python train.py --model="image classifier" --dataset="coloured fractals of 300 iterated function systems on busy backdrops" --train_examples=97500 --image_size=24 --crop_scale_min=1 --horizontal_flip=false --targets=["system"] --num_classes=300 --arch="mlp" --layers=12 --norm="layernorm" --norm_position="post" --activation="gelu" --mlp_ratio=4 --dropout=0.05 --inner_norm=false --width=384 --loss="cross_entropy" --init="lecun_normal" --residual_init="none" --optimizer="soap" --beta2=0.95 --lr=0.002 --beta1=0.9 --shampoo_beta=0.95 --eps=1e-08 --precondition_frequency=32 --max_precond_dim=512 --one_sided=false --adamw_lr_other_params=0.0026 --grad_clip=5.0 --steps=40000 --batch_size=256 --epochs=105.0 --lr_schedule="cosine" --final_lr_fraction=0.05 --warmup_steps=1200 --weight_decay=0.1 --adamw_weight_decay_other_params=0.01
Rows from block 2, named by matrix and row number. Rows with one number belong to one neuron. Each number is 500 + 25 x the weight over its row's rms, rounded and kept within 0 to 999. All counts start at 0. Numbers have three digits each. After the name is the row's rms in percent of the matrix's.
# fc1: MLP up (model.blocks.2.mlp.fc1.weight, 1536x384), inputs 192-287
# fc2: MLP down (model.blocks.2.mlp.fc2.weight, 384x1536, transposed), outputs 192-287
fc1.362 091:489540483502524526504457505542553539547501470517456538542544493517509489479517498509486480488491546494508487496456550491530503493515480519461498476499507518495491485482477520511477448487511464456514560510511529516469550505512492508488480529511488464498473503500516490547465501479522437515
fc2.362 096:504533517521478546482492498542468510477519500530502468543465503474502492484476491499516459538519499492507498485508526491474505485489482581530514484487541541500523513511504551501485583474466458490552480513518542505485480472533498456516481494485523554505537543464485532531485481531482486481
fc1.363 101:529516509520509475487469478472545488506531480506523540553523532469518481506459531529479515489510439490478505498517491505510472548525526555533511471524517457528482513490494492487454505499544480483502551520527497491476478484507491490507516502528475522518498489501489525486495520446520489518
fc2.363 101:509472512457515505474533479497520543525557501507510518445537493490479495500479475464507512473492515469561522491498529480483472520464463487512469506497530541459511455500519508483532522502490488582504463467536451514495503537463504508518482520478498485500511500509484487538494541500516508501
fc1.364 107:546471488461517517438465520487478473465472483477511529482484501468510540493519488491525529501523475493503442447505508499459495511486520470494480533489514479476500513488527496480485504496502532485483533428457518502492550507504527482530493490515519505497520513516551487517538490522512456500
fc2.364 110:495485515523502469494498497488521470514520499510487474542543505495510508492465460483475485489519476522514524537511471541474497450521496553456456499517492536514456459529513507536487495465457466534526447475449494464477496537514482495485505545518495488463490494489495494475452530501472511543
fc1.365 103:520525506545505467494498472480482542541508467523467478501498520488532550496461487497485533478467504490484523478456481503480529466467486490493540480490504493505501518483512485468505464502474567499496480517494530505462489485510496488535512468544507479487552481505507475486491523501513481511
fc2.365 097:464507511498498503468525511478531495512513494471511487517472536473488533507477510503529464480513513502487562489473527482465508453479500481511510539505523475483517507497497516474509532501511498480528504469548513466490499495480501575463473464479526522524493491498473523481510522464463518484
fc1.366 097:469564461511522464516534447500501508521503439518497443479535499463516500472482508494502495465469518479508527527484500526480471528500520483484480493522500530476471487512497504480498519503534472519501477505489484461482441494497523499499518513452510500484494475543477512534480503497485490501
fc2.366 097:531491502488506438468526499468527480473489489477555511540456511491482469538475496531487512523513495513482497545480467522506541507476523519439506534491518522513516526468503495500461523530550466495499500486494502466526479521490505500482478484462521484483551457515502490523449478501486502486
fc1.367 105:484534509500503518525493486535460511484479473456485526474466468505475539491475471545502512477509478535452475504484534466448535508505489517511532479492505455472512469483484508520471505491479492466478516521519508517489499505534522468516492500515458473509448468513494540536544520515471490475
fc2.367 101:501540507460500504459533464460495502501511515435448504502530536533498499476500525494536503465518482516531488518463500542557519485522448504479493536498516463476486511531502527518439488466535477539527492475508488457517512483542511467559479504495494514493508493488500500508496517532451489513
fc1.368 096:492487483489456519514486493527521503526522507486525477461514507525514451522486480495539519498522515478532491504520504505543462507464531496463541558481510505517500519543471490510477495514504523492495463425492484476543531502514482503527469487491523529521464460532475519495472522523538482477
fc2.368 094:556503497488463521516533488478468477505492459506466531487472480477454480527488503521509459519498501464510495521477542466539499466504519510500477503544541484504504515519456482520504495493504513498490548507523480483515449523505474485488526520486464496511472533488515503498506496506476534494
fc1.369 100:517496486504483515525478477469476497489480471481470468499520481489465485453492487545500494496537465496541440529516478501501502466475533517485500481489525473520476520460510488533516493470483507504523431504465470530486438501486470472522485519511502548493495519490475512506514482509495468502
fc2.369 098:524478486497536488479467492508424542459475540494484541480520489546493485453495442488471479542489506508511405494466484499516469500489508484513505476470489477491525522470483522527541515458493480498454481507550501550471493506489539496473491512499505490533485471453527492509492501511431493477
fc1.370 098:561463451512510483499520491531505491470536544487476507501492523499506538476553542511511520462492490492512472470496537462526501471525498514474473543475470498490474515502478488511511486514517538511471483498511529543484508503502527511504550480496513466521524500522501485525521487559507543562
fc2.370 106:456527476502509533496539553479502524521482490549459548491506484463526502518549512484488445537505542471553496504529477527493484462524477514443454513516469483493507504501496533534486479514494481523568485454499517479475485489471514515508523490455514492508465541477482503504515465417511463516
fc1.371 088:506505486537504538488522519498473437490516541503520472547491532502458511508477500519522466489510526517507483489511542528494494482488477491507507528520520484492528504465520485561533476516507526528482513497487470462457507491493467476505484518513523496548505489487523493467492527504487505500
fc2.371 096:454481507487510520496497544497493550497509495484491524539491520552509497505510513505495471522536522520543510520503498551532511473510451540492555455476471489516491482511469506489478528556513496442516503470504511504514479502498476483542530471496506526508510510502512528475535519440487472511
fc1.372 098:539503492491537518520551519520514531508524463454499497507511486517498464499533513491489488502529495492490538526510499498523499464525479501453516489474563485537542464489472493489456493467495471481528453482512540481452508514503517553516516533509489501478482491486513501515510478507494518534
fc2.372 104:539523468469495476525518542522491536496491522463512539435509504494492479487504502502526540499538536522519516526507480483487485510498532527502489512479549519504537520460495484524494485489527451519480472495486487518527557530484511497493454512489459553465472511477479537498516486528483509470
fc1.373 105:530524501508488491452469541515447518443484535500517501491511469527502516492483522506489501534495503533500488501497505487506491471510472490490489517467508485485493452482538544523524465498521479453464491474476507497498471486510485508533470501470469478508532478480513514496516504468478480454
fc2.373 102:428490532477515493504471522473571478480502507524490503534472502557470476540522505492514490505502529497522546524540498557496481517526485484462511507509498528476532522520444504507476518508500554470502475487486519473491519510528480509470508516518507514455506511492548498535484484502538549487
fc1.374 099:512506492488483527478462503485529521496560482507494511426507488489476515504511491530505508484528508500480495469509472459526531532486435511538507486495471481504533498484498490481492482539500461524476497543495514493497467556479526517531481510495443493459523522445487516540531476510495552476
fc2.374 107:524481479467504518504470507470551499497485524508448512520456516512501504510516523471488499511516516512510486458486490481517482489502457470509494494508482489486547507510471503472475497469489486493537499528459503499506520544519484468475495517499542492504470503522545506526504445506500517521
fc1.375 102:483463518478526500465509497458536483506507493519468537461519474475496511540522446486503470517550494526550487493517471540501518452483486478482471497536504523438511476472479466532494511495462517507491525500518535545523553507477526508486514485532507552501487530538488510522495508516517469528
fc2.375 101:521553497488480529516521518487556478512509462474490493491520539453520515485525509505489545473518471512505506524548504504471513500517500478479503498490527533490492511473496534493496502468461494515536504442416548538489547439535495494489469457487539493511483495523503464478464462516493541479
fc1.376 109:472528469484502452537512544492514493520458467501516456525496495514451458501458489466564492472495530504525506478518484492468511472495472507485463503497490483463497519507484525509510515494510503503510553481528545529491543505467537430517480494500487529495531472528489545504437534551503483479
fc2.376 100:521461434497506491482498506492549511489541486493508515488489499519528559446488476498562507544486477490497506530501521484473468467520493488489564469520481479544506464507499522509485491476459464495518485497521510456510515501520472523524458498473480521474474490481494478525496480445522541460
fc1.377 100:519499511447511534540489455487498533485504487515552446547487509539480542515513490519459478512523539496515486505537521474498509487497466438461501473497509486466445476450523459540520504466476473498534502491482509516524507509474480519517544469486488468477516532536449475522488527529528496535
fc2.377 100:483482513477535504512510509538560524472494518514515499454496478429472498515500506495539549488497496503473532478498471466537493495475512528494473534477523487494466505492501535481547514466517492504488520503491497522502477526501506528512503543535539516517478430478534534494492495491500482489
fc1.378 103:544494482470460498483515514479500542506491497497523497505491529471487533459532465537513538466512493469452517509519523531470487517441499513477479536512475467456487513490537499486496488520550476528468468504502512488534486476478487485516476465524492479450498470504507547531509496495474519505
fc2.378 103:534507506482545510514477521506478487495522532444537525495503521520541538504477481489464462516492498473535523514528523482484463530507491471505504508531529545536544448475479522539470504506534489566500447474508537526514505521475550508541531504553545499459500476531500504495494458549507526485
fc1.379 105:518515519517487520517508522504501486446469515528517455499486458519500445510472497498481511473486472494523500483501506493462498502476526533518502477509488493438508450528449479527532516457517484512525525494483501517482497467518443483524462505517488513477547507531485521504499474513508496499
fc2.379 105:492498519541576525500481510489499543501523520459518495472501515523515495489496518504498514522511478506546460525508500489551511482518522505496491506515539447514510520453517534480485513475484556550542472523432504521498484531496508473482542502554494507505512507497478496511497492469453505487
fc1.380 085:504441462502494460477499482472523528449490482482491496451483513502505478534500479557521493538469537526486443472542473507491483463498533472503477512520500507524532516465479515529512526454481473491497499527504507503487508466499501461473528524507516493472519501508517472491545522504488442480
fc2.380 087:513468489482511502523474476509537445514515530521487527544502465472494498487511488481464566469486514505500484476533510496487521510469515488467511491497468471496517479497500536509451542531517521483507515517502485524543481466490514475501534547514475505494583524470496488488495514526515454523
fc1.381 099:509490516536442502546475486488513472498529539493468485489501480509504484456530491499484502525499467503530503492511506488493439519501507515487515522514530529547439509480491500529463510472517534478552535480516513516501557501525466524486455463496534497474468469526513467510519487505549501551
fc2.381 101:509495493474493483494524478501475491487519477482519522473490501531510504460505495505503484543491500490465548509502547471492504521541489514487449447533472487536556545523522479533493524501514530510496474532560444486502470527520532482520519493500516477523513494508503467505475520494452483457
fc1.382 092:492538503521545523505476461436477458487487491510495512494522469466501490483497503499494510503489534537520471480524439445506524498502518485456505502509507532512473474495484488518480489531480473502510461520495460508489519522486498512475505485487526495502521565529506502527515527505494491486
fc2.382 100:528509503481514531499483473551474501519475501504514525506499491529544465537501492503526513504517531536491496470513468488500524560500529491487463468489524514459520484487522538461508500521461463521460489516485471499531551518486510497483486499509507551511533497489499530502501525492494530491
fc1.383 115:455520511484538476478530480506502538486486488492470475451501483490467488525495499500525502522465472462488459488532502494461489487505471487501479521497467465498458530522489498480471477488483520473484503496532524495502527505492478499485454492465439405480510488503484557505493530514555534527
fc2.383 108:532476505506500500579460506528488543507471469540523509493544477511494539484459492472537522487487475484504499504528516483514492489506488480508490501510503528509527475485480526529479460511484451474464528496486529467517493487519469490451482516512497522494517469505507498506460495525510530524
fc1.384 102:463458507508460500510509479491477499515501530503513454484482488527492553467530444520499520549552513542519474491500468512498538532514521532491479504482490492504513479503538496528521473533526505476478451456521490560462487522486473475512481513485486540522492556492531507531458544518530521555
fc2.384 100:523453496501486468489475491517491534516519488517510481514508499513516473507502439499520530509495528477498496490511520477522503509492471503484469528511522443539467477526484499510539484491490519533540524518471518460470515563480491508506495513465473517469485532491535537520487517467446497495
fc1.385 091:486496466479535516496509507486457519526495512505565500487513489496484512515503482500489513517521504485477507528495474493521513507534461500516530478487473485481537468529499511524481541493518530486472503523499512479493486543484526484495499473489493546483507506539510516534525492497483497521
fc2.385 095:521476523527489559475470506541520495502480518466504478513504502519494490465545483502514559527529471496509537489503508515487461456504490527489514510498545504522491549523484519488476447530506491479524506522482451508462500506503499452511519484487460439485481492529500462520544480514504520496
fc1.386 095:518527508521507534503466485562492541506478535491483419514523485507454466492482510526522502484517506509552471486500515527503484490517483473479530494507506494517512491519515550457492544526497477511522512509487494489539430513468501455494467529470502527502514475504490472525492490485460505521
fc2.386 090:507504471524504515506534436478468514487513509541489486545517474516485513471512499461486504510496511453457497524485516480466518464476487457471499478525562506540527484455507494467503521488542521517528509499521475494477498492506539495503473507495483501498515464530542481510519519486478469504
fc1.387 101:551527485439542490493525509487513525496489512495501527470489490504499516468523506540474490453532454494495515522459458490540500497501517505499484524459509510502516511446505488486491499524481489513498516510490560475483496480516536462493499488498500488521475498491471562492491493519520529539
fc2.387 104:501561539516514512515488496513467460523469486508506488538519540522525479488538502468451489502491507511519554482543489489522492506498489497494450487507515480503555492525497498502503485468494542538533486522529511515499502515503540500480489492497476528491505491514457513494486454518485495508
fc1.388 081:529491502483536534453470517449498512480499490543516491513513467485555499490500487506486529493505472521495517487486458469497463500520528545561514497477431525519500488511495443474485476538471487516483501536482499504527477510540479529533467485495463515503484526494512477504517483488455531502
fc2.388 084:489510509495514536466494511514474524548487473470471475555472462497546505511465467478540495544488555498481502514497501495499476489523533503489510485485484514513458513544515517527487518566532524497514517474516486504528493491557508518530527544503480485529485539552503491480468494468492519474
fc1.389 100:488457556516472492452512497503545472504494532494465521509465487540490525504517507452533456435458507470485437517493495524514519534502483492498499503462510505469518495459458496485485509461502490512480526488508470512511503460509515517522496499514490530432485485497472518463499531473510518482
fc2.389 100:479467500469545505493451508483545480530494512497544504496502495470504500514465493485471527463499484517555506505471487508456493490489508488471493479471456481500495503527480496527489513532514530526547539476485516501507487508502501494488506529539503494493522498507476506478523524471504480516
fc1.390 095:484452496511469484495535497518483538545504524484505512485518503564498479463513493496465439468508497524499475533514499538489486543511523503482469540485515522517456506515477514490490483513528511523493487525502517491479472489528499526498475481468505454530518483496542525510511530469494483536
fc2.390 091:519522485494455496533536503482505522524512540470501490498495502541526488520481523472538528520527477520484492525525500533482514461516531489490478467499496478520486527487511529483499484527504440485474451510484457527502505531491536475508517498489513516498467476529512484489505507499501484487
fc1.391 101:476467547507508497519468494516508498537541470491513503509506508529535467529499505503491508505511513509500509501498480477524465537481452489482552512491476497502510498500541521462482502523527513514492469518489516494462489504483474548592487483463541511536493509502531512478470480486487529516
fc2.391 102:508524521517468529542554498456498499498511534502471480521466483500545500533492512501495482461532495514491486489499521506516494456507492449505487495481457517509503477521521512506499490520491499532495468470473500503507501488540513488483454504501498494543522498532468493490472550477533457496
fc1.392 103:517506532509466498517517446476511528508499484498538510470497503497488478532509512531482511510512511556489466530505531504517474492534481493505519486541487499508476513523492527485556498504480523474493479507520525520551496520521517529474461482544502514484508477487488493513439572475502468514
fc2.392 109:526487516548504463459473466477504526509506503499486493529479513488484498494497481506460498484514483451522488499439560490492520497521478519436497507497468497529504488524502553504531513502519501505472499533495479516448544492508530528499540519470484477528481523460507519476462521541526461530
fc1.393 098:482510476509484473490479457521484496534480461506524474504501492503489477503485556525492505487530489519499487514472538518506486507495482488499504486538541501513556448425510516510493493478532487498544503486468492545498438494503528496503485516484501518516540531507525468469485477548494474514
fc2.393 090:480465487452531499560475478526476469514493433487531501482521475508500531488507479551494472498545496496569557484511536507502506553512480499511495531478522450459489518511523511541514509501530497516523482460526515487498493513514514520498511493555480486504526497484481495515479542516478515533
fc1.394 100:505492519460502511509481498460525496460508491430562514456517525511548501504515505520464464485513497471560489488487526537521514541513517518513521497484541450495487476479491514504529495499544496518479484522527461491464488538493511509489468553503485511555547565475526498473501517542524519538
fc2.394 091:523466470482498464519543494483509552482508499502480480473513491526491522483483510507473517522501509502471498540492494498523492496493503545470529515529537512509511488537479474471493511488518469568464516493524486451525494510464510499537510495540543468473481482523531497483476498530534493505
fc1.395 096:466509466521545502509519434512543539525492471478529478500492484494449470444479512541500474454512435508482487446492467493501502528496524467460469476518492540510490448493469485543502517518517526484513477484481539503505502518487508498499513471477499531503554487539522548473483475442494463520
fc2.395 092:469393502465500479529513525529513503540493518539518506507532469510504507491483526572484492521495518447541556499487522516521515539501495521480505502520504482506483519545456488480487504514502509541471494481488493533496511464499514517499507484502474460469513511507534542475530479519538467478
fc1.396 090:528515534513465513509529502486466523543514508542506518496457529543506495488477461443496528492473487520484504471510494502493475536482506503509524528510466513501470522503465480531542466456459473488495526510520497530512465524482487513500467498513486493497502473485495496497499496543524507506
fc2.396 100:495464489527506495502491478531506541484459486525501478490523489519534518506469455531538525490526514503505439484496529508474532516477541487486515498480483476467515510481501487539476522509518449524484497490474500498435520468488493484467498502520503487498504507523465483465529489523518496452
fc1.397 101:512514513469480466499469494461525506474469525500514474447510529530515466472511489501534522517488506470520497533498490472425442443488520466496494477492493517525533496535551493524454493486539510530514457530537517514519499488514483475478514530503497480516530508484507530536482446479490479503
fc2.397 101:516509489488504490511451474463464478491492543509529526492493512497503495482570512518468492458504475500528488505475471472475500513508452541495480473522459507539477517538494515483549525503511513486516509486507529467539490528512483502512505498489483486491500533497524472549510489465523489470
fc1.398 101:500467480502515467497496494522534504526480540497491515493483536520498480565534528487459493511483497470489504463513473523532489480452520483496502526524511472505462483461514486493527489477485496498523532523496473550532485546450531528505530486512471477517520529488431552494482510503489511514
fc2.398 103:530462512516502464525557514512580507508517467503483519507494475534469518473474473511524505466502506479453533502482476504522483523506507499503498463495525478506505481496484480527492493502519528547472474492496520546468494519494498496496512490520503470461532485537471498511506482495536484477
fc1.399 104:566493468531492493509534484479511508511507516491511489499523493471499486475541497491518518550469467512494481493502500422506493484477532483448495532491514497513477499457508513505490480514528521522529498462505514506467506487556511476455478488478506498465527476485492531505506515472527495517
fc2.399 111:515495448473507470493477481476496477523539483538497512510500463507465522509499501524518482504500508546489536501485516504480506509493466547479476451477529497547505501509500533524533491471502486462524503496511499549506434567479514518497474456516520512465515493485533510491496490504484471495
fc1.400 094:491483502482484485527507493442501511509490484525480468498503500483522494516465460480492476474491514526497516505535501500474509459512549491503543511514500479510478439537510500524497486487528464462506544516518452502514539546541511536499480470518454518472453493477535500516511490460452496513
fc2.400 100:474520527520458465459521528477507526536548507509471512507523455483505518541497493515523458523520494454530492504470476493504505470501504521494471494508521503498529542493534501531519475560549553511518485504512452488522505509506573496486533527493464524517458496509504504495478506524491509506
fc1.401 088:525431505491493527507516536559510483498522492480497479500485505488497497515535499472544484519494487475511460511558474495452506495490501464522487530474488476498458470535519488509500521459476494503503471524453496499511532524504508479527531482506535461459488502489491501474528491523467442499
fc2.401 091:484505521475500526523493448455517477478519471544482519462507504503516493480543538521489467506497510549495501492523516524496534509458446485494441518494474508507495518494518500499476517471525471541555482506536512541524506555515515497520543505473533526473535509529498547508518459478506514475
fc1.402 086:520447484479509508498494527471523501448502448471480526498504474500466473495521498508512519500490514476520551510479506502527500476518504491486483518526502479454522483514505508532521503484514449504482502497523515541527490574513496454493531542474501510445485533484559499478443548509507466498
fc2.402 084:452489515492487514548518516471528528515522490530521543503525479490485502472500504468546532502532467491489567495484537529493464477504499493511487526474492476516507509511489451532518495544543512484452464526540500515512538506489502535523541531483491468483482509522511474483507547502461492525
fc1.403 087:540473501486516509466500516498506528505520527475519515457501534533520439468481486547505494501508481523524515501473497509479504445475496496492475468505520535493487510449485493529488451500499456511524514515508544520518520528521515491487498524456498458507521516495501504502484542519495482515
fc2.403 082:524531488488515480465500525502500503498474524521498506502495511513481513486475496487515494510487509469475473512477501503522483471482490478476474515463506499498505502467472485510485500526524482511507457527558492548507492511484494509528533529475525487488495498492509467502490520539484497512
fc1.404 099:525487474525521509498482508462463517497496519464499540491534496498460502499472484529490530497456507522468503502482517493529494482471501505502485475515489503526495490506546484513474501499485517529512443562508492490436497461504489506474465500494502459531486480505511515505488467491488535519
fc2.404 094:522482513507483545501512518464481529498422456508514497519494497515457454536468516509448464469542496496509514485523534487493530501485482476481498521499532484488496539501473509504481482479497515539484510486464505498509452485507495478489518475523484560521494542530504507490532531504502543470
fc1.405 090:507502450524509489506488473519507457526497517507483475553519525483476513472441493496505508553493475518490471506496512497497521536483490488529508474531507476499500481499484514509508487476515514485530542500505473491506508498517465459527476482500517498484525439496529483516485504489532505455
fc2.405 091:462512463521508514486527505506531449552497503536469447529503491504528501513463500479526468497510489491503495465471541502507498538481495442524478516498490504437470509445497531499520481455518494511544499481491494504524507467551512475495454476525503498528469511504500503498483541493490460479
fc1.406 101:472537497552450471479473547493502481490520469487456495535520538553507529498497503485477508543514539480474475496500500520567536480507506508534492491522524499480515523499475507472462531536533521482542507490466471519514502507486516502522489459525496523522482484510532472500488518528529497496
fc2.406 094:435508525503542495496532506503530533570498513496502503517506465504475495503568483502485514520524520538509490491506474452510528476516489506462505494480506510464463506530493540451467497500568561491494496502465463491509522473526508514466554484511509498486504484497524523471481509477506497515
fc1.407 094:566461503506436503522510481497476473501502499467518472485516481467512504482545469539503480507532526517539492455506495523495521477477507492538472517480465519503521530489473498510527485512479483554453494505527490476484478440483494474507508489464481512481520558491474458544518459484504505517
fc2.407 096:486509474532491487471466520511509524535509462523527487546503502493506512462467488499498479518506520476485485506482543480518472484503487499503503460508510512510512473518488522505457520491503457519535496530514555526484437480491485466491491520478540473504506516454533505485500462536498475490
fc1.408 087:490514491508515480515543501471524501487532465468525541460467543480490469502516493491489492552506467505484484445484478509443486498452513466552482495470506554555523508476509485500542512490539522454531503482533478488481508500506533491477514475509493456516541479491491441471546543491494486489
fc2.408 098:495511502501492433504533524522483516493532494508526435497462493459479523485494458477497503499484524499495474478452522517480514486483508489483486467479456517511500526473526483518517515536500484466503520471528453462506549490499513526498500502500481501478551522548501517499494534480515515510
fc1.409 098:519517533554502499452506486494496527512538485512510507507487511529498519513512540504509534482497531488475554472465533520494540500513517466532510479513508506466521483462520483474517529457490507507458483479522486500489490535466478459498517521468485533454508486511501459498504496473484488533
fc2.409 094:501446484496512477496498484482562438517535492500483533499471497520469502528498475506470480539497500471461525493487458487513456466536483506495466466517482529514494479496522513575498545485492533504527489503506508479484455531510509490485458495503490472472521465505477524530496515527504515511
fc1.410 088:516479472530475525497486501493525516508514517486489450525529516504545490499498508507475509484478504508492490535499508511478489505496537513509450483508537484514457472490493522505459510510555490481556530493476486527486546510508455512508497487547483469538490493445476546513495516497500479530
fc2.410 099:502526470424473500487458446491501484556522505465527486488475494498490560519473469524555535518493506485484511523511477473492535511486481515541426561488499475540558501494505518463506534462501522490488524509528507508511506502477523434507492465473539526538484536495532522509467450499517514495
fc1.411 102:509482579484561501523501493538519534461490479516497530505481474503518511516494530492504506494540550519535497521492458500509503506523467478459482518495482521498508493499478469484504483515476505458470505521489450491531495441548520490501510509488489545499517517502509458500487430543462481517
fc2.411 103:512525511501479460491562481453467502447505495484495504494507442506515450527485500507509539471511526506516475462462514498495507523500490520460500487475447515516466466487495472487483466496508495507466499477502487429492473498489533513510490475490487480506510539504481459522479516482491529514
fc1.412 103:504444484476500498471499515493480550437500501494491513506501536528496522489454506519485517518498512541479519476507494503453491498479488524485549506452499456508483480441508521501480505547476505564535451466517504501516485523457479514458492474463508489481507477502538510501450499499492500508
fc2.412 096:448457519524496474510486503531477515527470522455491514499525551472494469523509466528495481524495493516509469480510495480503491465470511505538500521451493522469503518492488529486489504503537487476518501520502487514554493486498511455525468520507483519525499458520535514445547566495442458452
fc1.413 100:480513457471502505526515513465495496486507502507502503484500486535516521523491456462528486492498490480500494532487479506520529416506436522495471492535513520506484496511538524518495490486507513517499572470447509497525484514482492484490457517477478545534493482510453489482538512491497500426
fc2.413 097:447485498499536458459501495522498480495495512514515489513485519512429484498442518502520531522494519511514508472492480482506447523459512436496497480446500470489514534484486527502480519491508496523511465514482476466502507512526496490445537515473523524490515455501509521482524478484472471527
fc1.414 102:440528512500534523494506497506507478540463513535518492539557493575508476495502498521480470458491518510533506488508497489532468535537523489519521455508504514500486501539477442511482527509480469504447504532517524477528505505532540509480493489512468520491506514490512502498500488496473516487
fc2.414 108:486481503540542467463538493512511525468505504449474522515482512531541471497511515522531487502502527500515474455492545493483478522506464525479499508537475505500490507517488464471494499537560516505505519487520537498522479491492505525490515492503493444544529468529505525494491509453495523456
fc1.415 108:473488522519540494453508487499529498457539491515499465485477490541547533514476477481521507531490505511501513550480454539470506488482543515483494482521539528465504510517462527540470460523532455512526498470483515485528525519456471507517499504481495527557505467505494510519475520478462478540
fc2.415 103:478516499541505486457524491478448509500497500520467471498496511526505506567486541502513504490486488523506518519542506527494511451566479499479489488476505484512456489509506547522520497525502517494508488475475468480467532480489505458475551443436524555503518541458436503519510501482490512525
fc1.416 096:501462446478447422510463517533476516529479511532519499487483494445503476479482480522502497485519499478505476499487505516466546495499467499517494514505506521490508440496525487535496497479498526514517535508510500500455498537536492490515480495530561488456471522541476484522473509520543492452
fc2.416 095:552494495526483492511508525507500494521523536518486501501515467470502546497495532526496484525520530497522495506466524514494471527518478461498554522496522521493463469508461499536475513439518469463485539505492511530543463462521480478486514525468562533550519498496473545450510500508477515469
fc1.417 101:544502474495478480524501501525515506524500478504457532469497515496489480497491493543522521482470473476527504516463485489506470502510484538503437537434519472488503494461487497490499456503519497454506519489517462541509493508498532468461533519530484520499522497498517511477495513524525476520
fc2.417 104:472492528504557483491500516518470501482514476492510473526532509530488461500544492564482512508470432510475511541462534482500508518472502479524503530475507487545518488504504499507494495492500472423487518532501476486542489475522510480488504469460504506475504508515507508512522517509507523511
fc1.418 107:485491540556508481540526498554520546509508531494509483510499453513505553509510546489463531546518511514491500498509533520503521461487473473477504533514516521522559484486495500496532496513519529496481521533494452517504517517506524536478536541476543539475525480434535435501523475499444511508
fc2.418 099:531502526441476458533463524524529491486477483519530510521535532492548463481504496481530523517502503513518432517543469505502472513488479483536530492495501506475524544533507490515535556477515488470513477548528509512460498527507490552476537493518523453512493513492452435526498506510508497522
fc1.419 103:508460521529512524462513507476500492510488514525518496489477468465467488552503550523523505528509537498486526494472488510530509510511519479452492492530550510506525468480531499512478514494513501521496491495491505502431460487470465500536489488511513492519508491456554509485529504543497487493
fc2.419 104:497487473488495512489505498494499520483492515452498456479482558469512472477507572510522542523491465520471467504480513501526491471512496511470481495477460487511530517514498496489465491485511515499480537536475512493484469481539496506522483467479489513526490499491526508506509480519482501449
fc1.420 105:489496475492477465484466500510496499496473464513510523513531501527510507491505475491505492487499489470536504504520506539519543510496467486509493500448536497530517489525507473459471495510470492524423443505532556505544510474490470506490475528517518526504522490541506535476521503458492442530
fc2.420 105:440527447515507515494488517450464490449534488517471488513541477530487523537529486520525505509536507465473483521474476482505492500517524496533497521529472529515482518508487428481474494449530512503501477501549472471509506558481541452495474464474472490519511493468530514524514486518536521539
fc1.421 099:477473493483518507540493524530460467476499545532477506466474491480488510516471506527506479512489459490497479495507513454503472478494532513477496545461527517524536496471505479499527521489516512502551475537522472523509522504542528522559497483472519502496448475480528511477498458459478500516
fc2.421 100:522485503489486464484519489484501528485463509499498506463444505523530504489513498465548473506496535478520502548516496523478497544487468507467479518526485506494495468503446516507501516511511485527503460523485522506471447524525464481537528504526509506539491543467518488486509500520492513477
fc1.422 100:506478502499441514514511493515481545527476509486529520514512443526483467541533517524497463431519494506494490519480508479463530524496527521479460527494492507534502465477481524534484506447541510486525522485489479485520492510519492507505511537522470527498523483498468478560518534463459477473
fc2.422 101:523520514516517483482484492446495464497457501488506517500499504502507487516476508523483475498477493533541457488526432500463429506478506480485529514522530486496497503527458465495481431512497509515470485473492502502520483475479534473459513529521483553521576541475514451538497483499517499510
fc1.423 106:527537508475491515509482515501482495483543526472512563501528478529492506474504536483504500510507502506529532475492532514548502479550525526494533494497519453533531540499462533517525499556481481483470495445522533508497537527510493502505489517530473489511523484473486499525483501467496524497
fc2.423 104:497538481468504519507479507501499496530514469506535519479513527520521485502547521484509522489531504519513470498539488478507525458504487496471517462524475463534501484487451479482491501517510471539544519464533536526459496551507527545491514503521472492481495514498515474512495516500461481485
fc1.424 106:495540467495511492531527540446487499525515486463515518507541483500507492467522515487515484475520550488474490478544499477481496529540473492503488517491511504503523441461471466491464476507514504563514502523512545505442512483497502516477495521510477485500525493503502538526491532485497460502
fc2.424 102:510511535518491496530480463501466493506506511510517510538490503544507496477503466489563549516501497479530499471525498526517541489523507491503523460521478463528474450457476490494479514482508512522562468483451500505464448519491497481514526473502488541503481498529482482464486492502522522535
fc1.425 100:532495473509525476497513496483498492503522498482472520539516505484471501508527483497496537521481491492528474475479507499452462478508515497524480487532497527467464553561456485485509492504524521543527515490445474513514481553500481483452524520478465480500492506544494551464481488538487511478
fc2.425 095:512540466477478509543504462493543506508486499492478480522511487494465479525488492496515500508473555481535478449475474528517519495490497515506488527508527506542496482503477504563494508500508531489569480498507481496518487476534507487513513523531521445451470461509500500498510477560442505505
fc1.426 106:493489512497496481502509489495554515499459530514519500488525468500492472515520483536492519511497514484492511497522510532487537529477489502469486514508496483536549528493488498543528505498483469498512510491465466488539513537492510527496541504512517462509516525511474500504498512477494480505
fc2.426 096:495484499523479497479525484484446533541479528495505496485521490548493502504504519543514506499548517519513525491478518539487484544505487511486464491496482502487510440479538485491478506531527546471450437488562491509529480508482475503496529492542512508454480536485501483492534551539510511488
fc1.427 089:469510447537503519514537498514548548493485482492525520438502525484501513494504462489463487499502541514492481516493572476497463513488528507515501478521502482494532470523461525480472472479475536517481469482528502501454501462489496509517564498534520521472500524522506492504506554477493521512
fc2.427 096:532489474478462508539560473515496546497472477527468480485468525532474459477479476442441525504521487463488505510495521512523486514500543544493496474552490503496483496492461505535485507522514523507475522532541458510529507522473502492505483505523514485511519538529443541491508512525534494543
fc1.428 110:535458475514474522495495473492573554494462494496513483522501512486551531504497491523495474513517479527491483505536527501489559506507461497518500516507523472529496482500548526520451485478501511485530465503518508502484501513451507542457483469484515519483514485470472508497534485516513500483
fc2.428 115:490514520519484511458530523458487549478462543491518479494449528522522504493485503501513492498506444480493477490543520498496478477519509498513566524498510502509472502507528521514476489533536496539466487484474502500519476527493490492446488480506513515528498466503465523491462555526464500503